From a checkpoint of a small contrastive audio-text model: encoder patch size [8, 8], text encoder norm layernorm.
Rows from block 13 of the audio encoder of a small contrastive audio-text model, named by matrix and row number. Rows with one number belong to one neuron. Each number is 500 + 50 x the weight over its row's rms, rounded and kept within 0 to 999. All counts start at 0. Numbers have three digits each.
After each neuron's rows are labels from the 100 clips, of 14976, where the neuron reaches its highest value: "responds to" is what is common among them. Only what is clearly more common there than usual is listed. The data: synthesised sound scenes: up to three everyday sounds over a background.
# fc1: MLP up (encoder.blocks.13.mlp.fc1.weight, 576x192), inputs 0-191
# fc2: MLP down (encoder.blocks.13.mlp.fc2.weight, 192x576, transposed), outputs 0-191

fc1.341:441458686597546471522458507540512495506509530567410505480505565460508545470484497473392596451524509392546517422468520410527484535523436457441430496458547512464454504541470460485522436572448394517575563507566496433547511506509497443512407565567533532465416434484459492550486490406599456616518427490508436531499545540494496565566465548455574606469475514566530505481449471460432490499537497489475603537486449505526496484505478444473497535503461502531486511441392509500475533435527494463501528413470606458444507609478574527575454487406484543540517516507482577600489491496482527558
fc2.341:502524484403491481469554478419425479497473517462576545576626548541583574448491549415447466476631540525470472491531465551555481505503494465473470456540459481520457541533485540581378484443410520568409459445520503464558501497558497528427506449489523472504502493483460552524559526467488507528485643439473516459489524346500597439511514455406603536539519458538502454546442462541560472560495482437475545557499511539440469454491466508492533504401452492499615549554485515569467521553542510464610430526536548535445529489496579567479462555563603484493554463462488427481489457470396558480
responds to: whoosh; first sound: whoosh

fc1.89:573509590476575577435508524521446489510459487525532447465502492428528406497480562528508556519625460562623489524543524559462422475487504501466481449481461507488512513514538560423409470479496503540471526514413509518551564528446528507521535504433547482408547509557463427469482454423440480541495501562449501559591448457468413497491449458473486501455476432499503472430427601321485433500561512469516485480534448545562583586540484489549474398493630527584470505551491515503507471479576547582443450501605517522529476469449485548470491573529551534435531538587419511420545546430481430493
fc2.89:592567371438473453468586479438515502496525554463434490597547555492539590452548462481543574562506522446534371548535443381445434555494485469461505511504472463463405532438422487502461444487444538462519446445588533504592511514529484430492492524526572451600513522410517549488462597477486555447513511450529493533579547446528575500577534458533492524510562585493511531562508495490533454492577489512503474566468434430473526552484515473498476472475451529487444577531548566465473518457559415455399506360526474450434587398513478524519484520485623445506523497495438466515514501463547555562
responds to: crying baby; first sound: crying baby

fc1.175:602515545487511535455506560514545532493475523505442504430480520445463367516550510460511517525632478455597467450561522443462422395524484542450516541481569507568526566505426530439404405522487490475513470521564416523527524485519505475477512602533514445417526484497496444460542442438430514470440553495480561534430479364485581543527453557477426672552524428520489539493528469512474518495569510545446480584446488495545612532509514511462569550477575383509518545558598515429538498474459476460472459477600541470557586449447504501406508481494482497484532477530514539488533474439469476424
fc2.175:539581518620514488588453512471496426514508576444503521437423459571458504475591483371458438511490513498468540573450404444505604518506405495462485412493511571502553509467508526577477458561473485582582462524443491421484492514496423523471492384490539494444447399508454509474467454575537447515427508473583452440621544474495526461501531447495604510547481524478480508426457520438499457564495528463590506499549407409453429498462460522602449517501537552549461483475494540497547486578429583570535504571537556518434435472526564550510513558506550498384524495531541510537538514534482569488
responds to: car horn; howling; melody

fc1.12:479565563480556465496542491468423433542564446427575492510517474457555503509500448510442520412589491522475632452475434559524447478473497586461455502470488512437439485449529490477430425526590410475552542556467556500567484493463581413540587530550488431477523561498413483434516548482480528559446496547426492418574511608502414557619479458466533485501453471544480491394503457458515502492414503488572553493445525464511443547549469468511371487591519463616511529481460532526494520508636460503475484470550533494497436484513527499517485586580520477524557488533458488464565478492586465629
fc2.12:494544446407484501473544447465550505561539497467582509585537474493514508528439488454461611579505507460552508477544418471471435481530411523466404492506472500551386529494481540483447411466541499487510564428618493531575432512527477419473443502465474529605561460480426586424590557436465544500495488452407467454537583442508565524583459465571578550563528493451531477484380505461614538560569428518532538561516477415481494569411491512528411425479423502563509510530543496509512496503571500500482490481539508446464536410505514549541554489579563526552543529569431469525454467453426531477
responds to: crying baby; first sound: crying baby

fc1.7:567546530504536534468465536508506465447554520496534541520532585514467545555472475510446625579526517519589442507558327518481427449570489448579458509537553489535478489461414530468433504554463424436431486500506499468504424492475535494495503477505521590526532502473498563411627568592535431541578484442490509495473478385529552555599563517530516534463576458527467521545476483574586499500499425494521529501468482390464501472465612525601576536441501455454440503548496557418490477487425595446489506555512484476489495542472456489598512528474603477407559496412523452467490480428514497437
fc2.7:519508482417441521513518486503483551517531491537502465429433533430517502531459491509508524483495559389486501453468550501499430499502512454405536488500450540504440510477483529543521421473515476507537514487569507495561497524634505602407483543441562496515491502614605475455494506303485640512480569513428541469595480464594443504508532412485407467584531505472554526437447503454517498492505531501517532608499554420502421588494407468572428471478559509552501587462592523577489535451486427512491549413579516460483444483428595479441454492508530539450533489508499586488541464463522502444
responds to: melody; first sound: melody

fc1.413:486527466469547515496509547522365547469481452519482416501566508511516569537483496585552538668541541491481444538488428467458527505402526570504513504488407516542505510570467550460504491502513534479506451559401522582602519508468462414464564448433479458440466497502475424494516476421502470452458511410493589520483491482504463513548526482449551603521574495498512457432524477476519490543481509513560492392500429605602474535498559500444524504463486538617528439558484480450376349493539483544559552522573477464422505486525519521492513510436493497500464516489604572549611501393546557464
fc2.413:429448454489585597473462450408441471485547536481500418476488454618435590532514421589582451565532483525439450613466549495528590536391558499450413527460532543490489476496491486507581577538500499549550571459469507503549611439458528532481431358461451417453423410430470542490566501532533521479450524455473504482485450515448467460501562523534484481527524498459476492485524516400458512512475533538581576491539408559523511475496406455544463475516461553493498494540484575499447440453513495552532492560482562417519603524614543545488558544472496490472506561514417499540529489427491594502
responds to: siren; reverberation; text has "room"; text has "reverberant"

fc1.128:441567569428656465561493542514496491470515516473387492444391458541532560482495461482520500527374494424537469561474493457460584505438573547493542517480535533491508569442509499460573451486528512508543527555484438586510471483539567452468457494520434353507511421583474500469567495437512512541550543447486500488481581457547471547453537412442536480412520480482523510454481468468506488485544556507484598505518512536520482461488445441558448545527472468584490487475550464531477432498510446559491538427599476472517420568586523586500508418445405584456572423644479468431550431449492509482
fc2.128:515455527457493547485507455568509540468486502514504597517463516566490581495483547477575547471522416447532510467507523497459441467485488510465468556444571519480482454479457553436469491561520537495430564494612516436520495546497501490473468571442584576416558444556493546508535513468516575415380486502534411470553497498424526411609426517479543542479470443502493454534452594505547537548439450553431490486565527508513512535621552465509486497467535513455439528652520534442521498423547531503443492462556528481480425491553367637454449601539525443489444528432570457454494390413454547497
responds to: siren; first sound: siren

fc1.293:551497542427542483466525502518481434483475489518564487481459474390457504502562386538507570490449506527522525387470492585416469446487489504487427510472488518440518521557509489475471450560612470505556533550391542507558456505527618513546574430537575481492530541508372477449564485464426617574472433452411439475501522568472374549442514515431538515455497489467461507391529537396542513531510515494444563529457509440559505524509480535523454357508501548516466565531503454507408484513645462570483515573566509518481477472455488567521515577532559521489522493565506508453588495433553514533
fc2.293:535523465479444524478573510537503475423535489459496482511470506428491531528445485558533540607553542552467457571517535442598466494509444532482532536609503460494428550518454564465524526473478458581434540510466508556534567527485414398485452529491467484563569514478536476439478519413437490489503508535480581470577514437480571521527499533519419554526500486497534522564418522478504539537574416627531512527476370553525492591493416551503584478522555493431397529448514544526550456507613553398515481343426527390451525534441414467537516480517525389489434434543479451553504477520489484550
responds to: crying baby; first sound: crying baby

fc1.487:508510452470509559502528421458517545482499513521499462488467493519563488532422429547545570579406490570453489460533408479561398579531509480490441490461519561483428579537426607647483530451584562456518546388520501499616540489511509537450576443571465488418534465499500491552503469376496457436498426486492518479534401512508453469493467398455505517473565518426545512400527426541470533590531602526563501558570506498551440520483554441461435463506583510521549436522489489417511531456384469529522453528492525520415489488592455460523465423494574486472514495473486539486515510500614503529
fc2.487:539390630534578527456560490456435494604424519518462547480453422516542512474415459535564530520449378580476462499524500553496553500529478482510431505438534567488544517461431431465504559501445480481573542584508461473515493434455478490472498571517552549448586568391510455505547555514427509542519492523442476572470459524407559497505488542489475483524482525531435500570549504541432566501493487501528546534528512589511500570464525448432519482546452514403456408531412516475485457464468433511547555518366563473452495392480501458511639551519437495580467623539529473460438481484569564492
responds to: siren; first sound: siren

fc1.523:509471548500450536500554402450475540478414579524463413445580517456526520545513492484522457524500512486530438398487478444557608489488514469495503516460578435568472526540499604539468505502499502348538508476586454561469499503615525541512405583459544543572519439498410498507452397510496419583517451544470516537405579507502524569517498405600428556469473411517507509494569457588394503510526489509563524515428513450505554525486497555460500421523479480478439619380454489502520514511442587503518400449502569504506507577518487458527414507438503477518462501445475497566493495542460545557
fc2.523:480581417477454538486548513462430480546609508530544478485468471591490485439532487400494495608517530434522575562585541443434438491469477522491519408587465563462359569465524387486461443443480479533504522420467531460482468553528470474502525465470470446585505498471491402554550518533519513529491572415477534501589537395603542467486493468527569463508538554396568555486444502376516504495468548493556505451539435472446429476548443507493455501449434502523608525620475480540508456557445530486466546409547447484477557474559494575508538527579579542497461545514572485534519463502526516548
responds to: howling; first sound: howling

fc1.255:413433495562555504539431447563477467487560549557453507517530622516524504465475524447482520386617540434478580443408521442570485553549475426458423565510578483498513417362517466527516468563475371466481480545567438419490491521595501537494450521547477523472417461527489480581464553474558470495439437460439437512547537507487543521515474475484522620460476514462492476464503536399444556524542491484453490478488511465505525461504521404533502544466481488436516531445471485501494460539472442526524554382502639476490503597501593517560492408484484529513547580466566558563439555496587494492
fc2.255:566595466437445445471384458566584515530462503471565486507496381495421528489521508474505470486537503487573495514555516474460465481493570556615571485506474543620571507470441486516404472446520508529564513493497414527451485514538438564495514443426554502535577536462528535518518531545590581561482594594487577401465535414508554480514520523544433485499454515524478500508353453518503445574462471548485520462507463518488482518477441604533483553445541474475446510538479523552405498517637466461447544473516397525454509475503481491471521634446575470502472503521447482465459429511403413544
responds to: whoosh; first sound: whoosh

fc1.492:530526485505561525460504521487483445575477452493472516515523529456541493546475491536549456449514495392430564594414465356577543511465559464478512517513491563472492578388513542488501561469532555487558497493488418489553492503498589526551523453522403541585630450539398442399618608424511540447536485378497484526458533486518569467526532524474624497530486446470505491433511477405445514551480529446489527476447537486479502466470519443493530490470510478609511514472468510556406434525427505570533548545575387522479452537495463572482465407466551501569470449503488467526562499426594508486
fc2.492:571561436441498535489543484451605509443511502471531509556415382448431530475512501418551488532416495508537494521509592457532511582477556466408423443492531500499514607497489568490465514461529478451459567460478461515492503483401433447461423453432554437574549442404462503543486484518435560533510513509463469522598546485498515528583560436569496523621456542580512557509441600521467409508464516467537549564597548436505577498457484494545435435494559546468424500447520527532499545498620527455533515383496515530568466446467515501495554531565418491514519440565451425562466486483553582531
responds to: siren; first sound: siren

fc1.570:475537530430532498502573484453477551490548456519443535521565492532547565471518471470477449512444481506580534429573410575537455494424490545554460439446427469449412509594476621536574569474530477374505503492526549518416475466530490506585392505424492488597574525478548579469424491572516466527633494483433493500458624549566463515601534500568474566476486511551508459445437441571573497465457428457584508470543555486505479511538432455501402468567512479535524496477499486554469485454507417473513454497426555467501532450519555462469484474423478522539481493466512493550552507489526631615
fc2.570:487571524458528559543580488489552417441541489492425449527549422542520568517510484469521571549539563484553420519563494478527510583524494498479424566548469355551457474444477558532411491514488481500478508421458443497540480511559488483515393422427492531518546612473452564532457505428426516554459523454482450514497548438536607459598461391599531544551505558429492565540477496534514426474557513494534502542491392488489471598451475478492476449500462502562424647572458475597476494485531542415551489411563475469469519501551500489517502543569503536471486575569476459539435396492450496493
responds to: meowing; first sound: meowing

fc1.227:593604536557636500518522421520533533506498529489552542528371548451539452519505468459479431422449469487563502425526500557426455474456457538542536442454508573567503610490569472550535545482473434473516545474484446473487485494502535570486523480525394508511515546492407441500523543485494492482518544419489534541523545502474469539535513452431546520379482440540513505371448450597592490547389439462585506450454536516501522374464474491477346571547509427549477491535520519485479405520560492529490563400559535493416511556508454485540512491545593502518481528547541511478541414480448492520
fc2.227:493555436441424489522508501382482513464481395444506465468489497417549482415519581487478568528519532448486449525521457510612410548622496580468450544444444525539443497573488541543430412416521470544477501429543475511527464573512465472504459530523557537477521458500473567408566485457481581491434581571493416430573465418587514454505472484557582523527565532479539471527516445512523455491494446527575538472565481489496528562430502565595530512492474519468475464530617420435530548521530447421515433475490524415579558453467511582542449498478553502600537462554450419545473509417476562536
responds to: howling; first sound: howling

fc1.190:546533504544508495462562486509499519478500541530622541473515477427600552510510435486489512495558480617462618448535533564475512543556487503376428477473527524388453516496503491487452500475540432486474502538390526586512500538484504510547486471524523515561498505498411538494570467435458533593487484470400440454486436552467471473495527525550490542459531441469534486442522459379596511520482506449531585483437551444509536510574423509409387373553492518602468483515530534595517495526613458589481483584435434504412503491482491491527509516502495515530491444594448451481570483450518393598
fc2.190:634468501427497530483498429491447550520550545518452481594549431478500532553508540541560508564469526466584414529505476416479373529520451517489411542527477495522403493456474570500487419521466539470496421433533435497555502476512493467505483531524511448524533471500458485426589603388548464557563456387526522472478514491459545493612459518478534483633525552368463454551452441471542466551527479522502495555499530397527532487486443581568524536463503439554534479545460507453521471439494624518540451460544590428556563512519440504514590575430475450494504549463465526472408502465462567516
responds to: crying baby; reverberation; number of sounds: 3; first sound: crying baby

fc1.412:575595460491543562464581426387516556420497458503477561487490484488475501451471448525483524497573546447566482476523497457528428509536486579518518477471579557599485565476465481402496589419485428475447391459519485572485509478500483484468509547478496476542469556445471630543562460638566437545514451499451608501560556507514513462585482421420497494512452463439479456563422428502545410512547445503551539425515577511464514483547482521496418472446507486552460485557550538495532530434589517511435441402533542478358514531458527474555487539533521546517560539439475467568563478484590530479
fc2.412:559546549448467466563488455513432462526538469473458443626557432460498595500489490498539546512557457462493410552551523479553465550459482592528486443537442450481526467455474559483485564518637441519471446484557462574564513485517481465505501474437556515512497473507430493397563523420601477537409534388484459418544491392588541499445421508522488456611417561456506441416502546480492623563577458592490473526577479475466512566472505471525495428487539507520568490529526556561522456567462539512444491401576509438478603470506535488481486526462555403509538482488524447503513503553454441556
responds to: mains hum

fc1.571:522476514486669514485577504465463497467431545472518466540415494464494407521492474571536497573461548438560440543517544508382490456508538491482489550512434567496529430475471538495494419495491464470439506492546472592602482478513521607455522433550461548493547492507441506492528491508497507509434490548439577534512447433518429483458383384464421450429502402423572493440432471477553509499552535533444501478553482559566543581539489528562585457485470498493518560539593492451510564443567549533463559401545500522456584472360486476398517538492600505506493509547523483476571426472493565492
fc2.571:523495444516453462408578536473478461456530455506426468472550523621551514440457484418549586602471605467493557497515421511519428566460466562503470503558550465625477572477531452518507444482486434458461446462494520525462456477512431425473423605451536436541542528407572530465570499414533638465561542468560471435436492415468583518608483455569517495575491649522478474574473532526556471520464496502520508479522455404490500491393489529556573517524491439533448510498521482502473525518465462491511501440489518449461460572598556555491490474508536471524432510436480468496413447517538560493
responds to: melody; crying baby; first sound: melody

fc1.308:555590530598512510504475468412554481398581524494516503466448480490517593416519518439513497434507485497558521566536433510437415505476488570498541518526507523485485475400481449457544429454483486514476577557472448401605491489541521369482362440655538524562587612549548514437555485491450514506542500521500524561378503542480606454464492470517536457529597515492403571457487511476572519489585474488474588501509476535417484509466511486574554473457478473479497471487565572440458452425514429487528594561551460451499462489507505563483503462528527524476479430519510528521471511473490437593
fc2.308:467485469589382524601485527458563479447444453491442456513442456448557593589580455390464616480598527470427434534539428503384423491495550526463548534492410512509471572509447507470485553530444525495535488451491506588495511535494474506602510485499442524576395491444603510427541427473429528475519431479549493561564602485483581440519477510483571493585488498438514459490479525541569533529459527544437457423565548525446459483442449530470539448473556534496451518437442571468508507456525480425510467497479558610483581452441542513502523522445580551531487498545495514502504418543528527425
responds to: laser zap; first sound: laser zap

fc1.557:584515544509472511506528459371565490478512543540513495496456518511556575344491531464486476392460465478544512471527436470533396512472497550543503572544503498493498533422477483473540520425538509468468535559501541355528456481505494440479345442583541525573587626534500546450533471493458493539538482535483526614377455506486510503471492426537526495575564496492435482490522558516526551506579487517491580533533464591376576494463478604432485489433503447468506527526596531462515470544519439469454534464547519485498513414550453501491508505520570520437357462483488495542557475462461443557
fc2.557:420544560559490522488422404514505428513494519473482563501499413459489575447525526354506604468500482515447443447438461548517441543501446388525541480471500459575499567501556512567421502495468540577632488475513523537543489494483518461543458365444511463580519505503630574427489471436458602513544492436530491495480524525541603493573516501599517422518523489488417560509540424422547503445510487483510461494591535582496462616552461543436516466461468533461468477433558571582493518536495470435447463559491536510531493429535517495500470525524632477452441470539503475490520534485416493519
responds to: laser zap; first sound: laser zap

fc1.170:522607517556431513494513483410580495460563439468550488509476433592589455441481597527450571516550535438507553505537466498487464448389478529473478448486506537536441507428487506627459511520602433517502503563498525477567446506472531500495403461539472539538495571508360564481579412531471544480435532503520546541354490518503493450402519476427596496445490459478478524340505563487498529529546455497478573457484520565448439482421552469478477422476484508566526566561556575501536557478587527483505478454536438513479454520458584571513487517527567467461503438507518538484513424486525441577
fc2.170:535534528492475521507531432523541518583533550554490653492494435445543507539489484389544588551500509537435430552509425445515399434494451410353495547508445436465405570484404577506428432520503505550548475483554543590543485435458492433468510480447530461584592496466535472527515489510487499522472510453472406521540568425549607500556505394520562498475579496492517434528442399568581512545471468471449461490477437440516546536499465581494579477415432516506517471567530474492571504502467496469497491514494534569530582521526513546481544465509534470569536448578472469574543436516452587482
responds to: laser zap; first sound: laser zap

fc1.437:527497586476582516502490395514475517472493511372458505488516493420534348536567507511460547474522487494561499521525456470481459452509459546476628562527464513529537539473489558483445471545499478440527439455459420526530500503516457522442527543552491512540512474538500443424503578485517528392472526518535461598482454440539363480519506493484503580542549402471581486497542439441526528508560493487546534553419473496491556387461453520547502597529506459556522565464500526384667395538474528469460536510587562477524613452418516495452482455443538549498527496540475488503524463516438385425
fc2.437:465551431498373507512514568466557534527604566574495621475527524501480547485507498432468541565515492439510484553520438547453466506559526440479403479440485496497531482363429559540402461548613505471485437454502536443515465503489463491412536467449500459474483537488438540471596588459493487521509500415566487484479604506487522526591446441605536559563485496534487501569434446496543489556465566532548397446477495556552386539419482457555513416456447501556460564576535546548455467523451456506427557501483423491533454506523465505491514497575599536499543536515490485426488445406459567549
responds to: melody

fc1.478:491465510458451541480537373461471500448508547488514509448447472518482505565520516470531490575514478547524544428489584482599536566388480609609585482531520527484404443554435482493518516526596464385507521438523411482522598490528441538487545478508526543412517528497465477495513429526544392523472498503459425502447495559504626424528547516538522493415533526474525564490516466511512525540467417506533464532496532492494469466445522492505435516482616503575486627413474429534459596562482460460595433421473548450422566528512473486546487531459528530500490575380571482566468462415442517510
fc2.478:563569486536499462436478610504515484474519457472426508526576398540550566451478532457514518467512505502500562606560476508510380525591499564351395491519535460477501491516556532401457478552488569418467505529494515483494504500448492427430415546491544437542549523458521404432482576447461512494513457479491505473487554436503354559504438462556525562550494513474458444577470418537482538460543505443490638544526485548465501534525531487514544442513490467468491406573553501531458431493550493478512499512541461509505495491657487552462533497493367561568475484576515530494469480594446548572
responds to: meowing; background: none; first sound: meowing

fc1.306:506528511543398508532495506384485546489555521520489491423528446493587562407524502493494408389475478504541470490520470512556422525447494512444510511507507489506421457431502533458505467429610472505486525473567546448528496498507492439538438424571533504503510578494488560530566487555566589510512543478476519596260519509485582446495518479501560499513539452524440600479452480495571530504556488491497494503500521594378555601447506425539386465495487467546532539452552551506597499477482459607528515521502480504511415536527449597522439491552502489438502514484522509433488420491424452574
fc2.306:512590492497492491446532521477405469569503572527452508454542492492494617487468547397496624457477572462421365565483437477406466486481442432510503433481480481557483532480454529518502434496436495521535457438494547503576496467558487581488450392472503525561609451449585493448573543466415511502423422455512492500506533497565557478553453430541608515507511484507500492535531454434575474456562480518532491475462508440526426631472438595438521454481465554480423489510534585531508506490590491474516474461447496476528506537484476521472563569553621519413462516498513547556540465572407573548
responds to: laser zap; number of sounds: 3; first sound: laser zap

fc1.99:488481518452516540403556465432492520506410544526524498490504502402525426549433410503520533480499576520497544495507478497432406480541513517459442512415540495443525499498489543481467480536547435500501562514384515522548487510499583498571520447529528521554530442484377523395554512522402540555556499532429449518469543545525469421588518505506490608447509499440467549463511557350586512464495480505455594538478509475549521559555521468480530428561574504475463567466459495436449447466643492628487500553490464504474503465432421532472548533478598534575520516569445465465576545461520368551
fc2.99:524522463455428515529508429455472548449500516523467535481533367595559528503464443454473514530498508500529451586484491430539566481500437444512509505567473461524394517421469561495501559435513557435485462522585459572560509522427572467545527511503516456587690519477491540464583498472495495489526466451392587509543499362517463480538496428469503471525622512530527507437538511492550490582495454492491505506526478457460454543516456569435408446507491634500478581525511576558481501519522484455488499418521528520511530477526524423593457521581492396513480414544471524523436418422481607483
responds to: crying baby; first sound: crying baby

fc1.532:518515561563454531489472500305554509445518527490519487505438557553525588450548505473533517379433458475552518458532502473527408508452485577510556537500510446523485482437508463454537529490543533465516600493525514340603482504575530465518370455589540483557577584498563526433451435478475518546528519541443522573354460521508559467450505455545535479557524494437365512486542527503545524489565556510409581501495438570427540513453567516477493447507513476494496541447567509480530524522539455474507515463551487477480460424563403537463443505517589496461438472514466493544456510500440501591
fc2.532:496573544525527523495483437503516387479447520498478534471522482406549540426474610438541642463481541476474456436493401522459417409528392456537507521562441505517522502564494493538493502532495519544605550458477516542559460464588527478541385361446585491433566489508588538442492474446467548509477418445516440521462514542513619539545488517533547477563497461510571554435514467445470498462521477488515420568547592555511424550521380585435533552406432489477463438495579557592451532504523472446511486462464470514506528503489541613459524483489570488464443517487519517484514459523480530530
responds to: laser zap; first sound: laser zap

fc1.150:502560538488408489542555545513514478526497464547412481472484523447505506546508493572432484484506441523511538410427487556539533538506494530456499440473438518486522582535512505543556589589523577498519497506499461461462467515576460430532519507511516436536642616520428483434493465448451492529467514481465487437400578440528570523416572524558528527421441532542493577529526565557566536438438466507601439537502458454544472494420463407492415444483526438513438489462449545497500514479487418408523462499538428493358485585526467520549454488500457422524482530539534581487680457542557529561
fc2.150:511466465475471525472555558475516539480506499473565510466455487510519462491454526489488489492503488401562565439489500513623457502483459589520494584485520515532490452448404505478515474361445557518532516493582523464589530452489533584420433613472582608442542514490471446461549495424530461482459442574447480508470479478494584575520523377487497530490519520469610449442459574466428450517504482455532545512643540476477564484419499501502442450468533562521489446553526473574536362487521464475541501552582606600530540475500430549550432479486513520466497486538487451465425400592495467574
responds to: howling; first sound: howling

fc1.499:583504563559421528494483485327562562432475503566485555423526513580514535493529521459527513407523502549537468486524453489583437567532475600503540493524497453500429484467495425493527410476569589416494497498531501406572526487583512420485412475622581468597565557491560491402520491510490431571498475571417505544390546492504563421511530550567511468485521517469424563519546534530530570479527430492501579508500464527474493483391528507490467492429558475518517481408526598545469469471496407429530513552498440459494550458540389515438487500493520513492489497450451477540540481466425508556
fc2.499:510530476521503611532494394603464439461425480462438531551459448483575526473485531441473580540445468413473531455461547480464416452474475473509505500490511561527539595525563479467531518543470466529586535570470520581554625510546411485525427410439483456451554557544527481452584419511475554583558487499498526453580519499566477491522483485520488465488536420451496482441455419485525403448550501506478413434528623603488495537491375530463531443406448458467448473436599548518474535521521539465476525410443566504543501488529571554517546471512473523435454555533571529556455464600539502503
responds to: laser zap; first sound: laser zap

fc1.206:549531573476612503496453486593605464507491513516475489568526617496436402517535487549480647442565501519507443457487478427479515478594517470546494510514510573504423526415429455516447431452553506519486467520577525522608441490591518560369616487546450510392450410573458481534548485438556468507528449460489478605423435544494592539502501499519545518522510452469514480444442415555482515530594474500534511577471473480523522516451494453549500560466468467406522522554443453449459469533422487572481551461556483480448556448464540483512526453450565536490575473489472455485547493432526503418
fc2.206:536505493529462542487547427452501480481554447498524530552566474449579521477466613482503508508500585407488485610552389459473403566500510518462490470509516422626542585502490562506562470508551482499402567413500455478503492502496466491552356486401532508568550545399476550485560499499523564583454471449431482397550546405511465466569548440483565500558490506457542422537508513458575453502538474443469429505506540492452432556464483582545513464502516520448477442534534486570525525411543518462519498453459517549555429490488541542424547494578498522461564430493444462519386458623528525550
responds to: melody; drum roll

fc1.157:574583518543468497467548502531456436492503538621435503489410519510455460581550470464546580560615531547559429340506455479497430523487489475504536432509627490586460528512483425498481565544564515485488474402422534421633515478495495505543569535512476467545548440408458525429622514523532496509501523402492459489594565469543574475592550564517499442533530493495501505519552555502420497487479496501491603568495520343536479526539496525469569493414484428448427487496480566449484527510411501470489505403499460464495487502467450505495500504486517519527553491512505472443478473396514537461
fc2.157:539544557351509493566468531421479474500497487374534531361535331451502555476508522540381530484495557500524466571469508493500544489514515537450468497599565567504414439451439577560495555475545475485538548499465422569510413508511553488538470567557633565493588490551526436524496510472491500461543494511457508492575497432586467544578514548557493524492506453479554551473400452473454462548528472523486509536475479557452461478499465467465471394515502621445515481464455549551542471601519542471532544522534413539443553469552539437503459476559513459439550450499417519561435484508448486500
responds to: melody; speech; first sound: melody

fc1.504:526503543500443527514484504426453532519465509532523458478477524452521456523540504453504518473399540527544486387440500467639535500375485511430535469499526452525516550500431535497501600424547518417600550515611391538420465507613487493458408564485554506500505477487519431524475386570465375512444506553524390588511518519478544465501579434637457477446483482544486493474513457526490459541408472511555511458442534471506532447556530461540467501495533480584465551369489574567513585503510501489551392482497574509483550461522530541506447497421512563500564510445541481542487464522480568558
fc2.504:438566444480485470465507513490506405494482476498498543523574527581443528530472442530552510550568510504576473591596418446494459498533503491482398469527451450522449420490472548455451481530507555498473510460505509567562421474449429503414464524387511487473591510455432577508602541522512501459511522463476528447509490358546557500519430499559614611543503585466561501532468430508561518551527494500448526461543493427489495545546532459520519430524547558519518534590469425454511394548487536417460481441494489532432585477607480503475520455600471463528483604480507383500396465555471525420
responds to: meowing; howling; first sound: meowing; first sound: howling

fc1.566:518460550503400520511522539445509553433451470501463498491534492551528517537474473447524532513539566543498472471513452428539597570490515511460501474512570467518455476454466499531539598461593565359532480488603408467444533505557498379527411432483450560538520554439520474444556477553472406511450531483541455414439609485477658465505494506577547521465465535452456582521589445625509534485514495500490525499548534475476490461390459462541474468464544456441501572373462555514591537538497594458612397507522539492498502531504482473553441483442422540534549524443529482523472489481454515485
fc2.566:581528509514476485443478498525514432478423507463566468522522442506545495502496489500533524563519485416493586543587439439502488486441527495480431465592485518509561560488531491381428455473496639499446526593483501561428493441424527497492514572419541433490594465519440426452597526456477528452585445398519509511632506375488516539557490512552660514518546538534508440479404544448520487515420487500523513524515465484428553540573491510541560378476488473436560561568538456478462460551473515514525484513469544528614597497564512511458505541466488492483469508545481409479448464591476533499
responds to: howling; background: none; first sound: howling; meowing

fc1.332:543526568518502565510607460386542513486476498464452548485421496451583529408486499484414501366519510437532530583575453474467422543511522546494531539487555511480453547440509488518511441466513448415498518527494472481579442453588527416486500504585484459619551532536507521439601458459456515579516503553523577566407529504485577491502458491501614434503530503478442431395453454449491488472529481531565635512485565591445482530556444510550506470482530407524458474547540517491489550480560467530444559507549470462438474431522460564468485452420598571468455443541541489447553439481499437575
fc2.332:478517540398477514524421499396539502440474570442484491558442403534463499508533482462436499583493482490518512489546458490493507540468485512477424554509494548563528553548517569570441443461570439585462550500503535462482536402465523410607452449513563481379637524433452510473556410482475536425532501453434469550489676442475515485464444502474504481560516487521475478472462474446606526612502530510624443522423501433489423501457517506511475481544538536448538565560485454566473532607602504503572447496494561384474541491449548531481473552507455517453459503510438515451482500506522555479
responds to: laser zap; first sound: laser zap

fc1.271:564567518448548529422551452549502421497418558478428506559414508502550414556445513492494610463523462461550490612538544519425485522490518449497528498532491504457610476503522517422478391550484406475450527535485437518480474503473533493475541560518469460477498466500455540439488528461557510454489529433501564553463359536521455510518410448480526572392469393478524517501523519419557523459588528505565590602431513493516565538452533622455542477428539497496516592543515497461539440485594548510390548422492476492481540458445535496443513534445566560484533485525531493377521390534487491525
fc2.271:484574487400540493436455552426584388530483453463505490505526521522455489501499476530471503529522531525477551552418524457579440465532516498556530445535498419583529543510525474501520439453419480420579460510513563442524405487458475586534378499517487466515489515447565549509566481450447530483533564512500438509495424429525536549551522552550602511573561544556462473572374452530542569563459474412564514443536498455467475534389493417523477463498509479626478507538602512502551521510426428505548480397531478563484411480539497539544469497521600492490544388489572513615433522463528506472
responds to: melody; crying baby; first sound: melody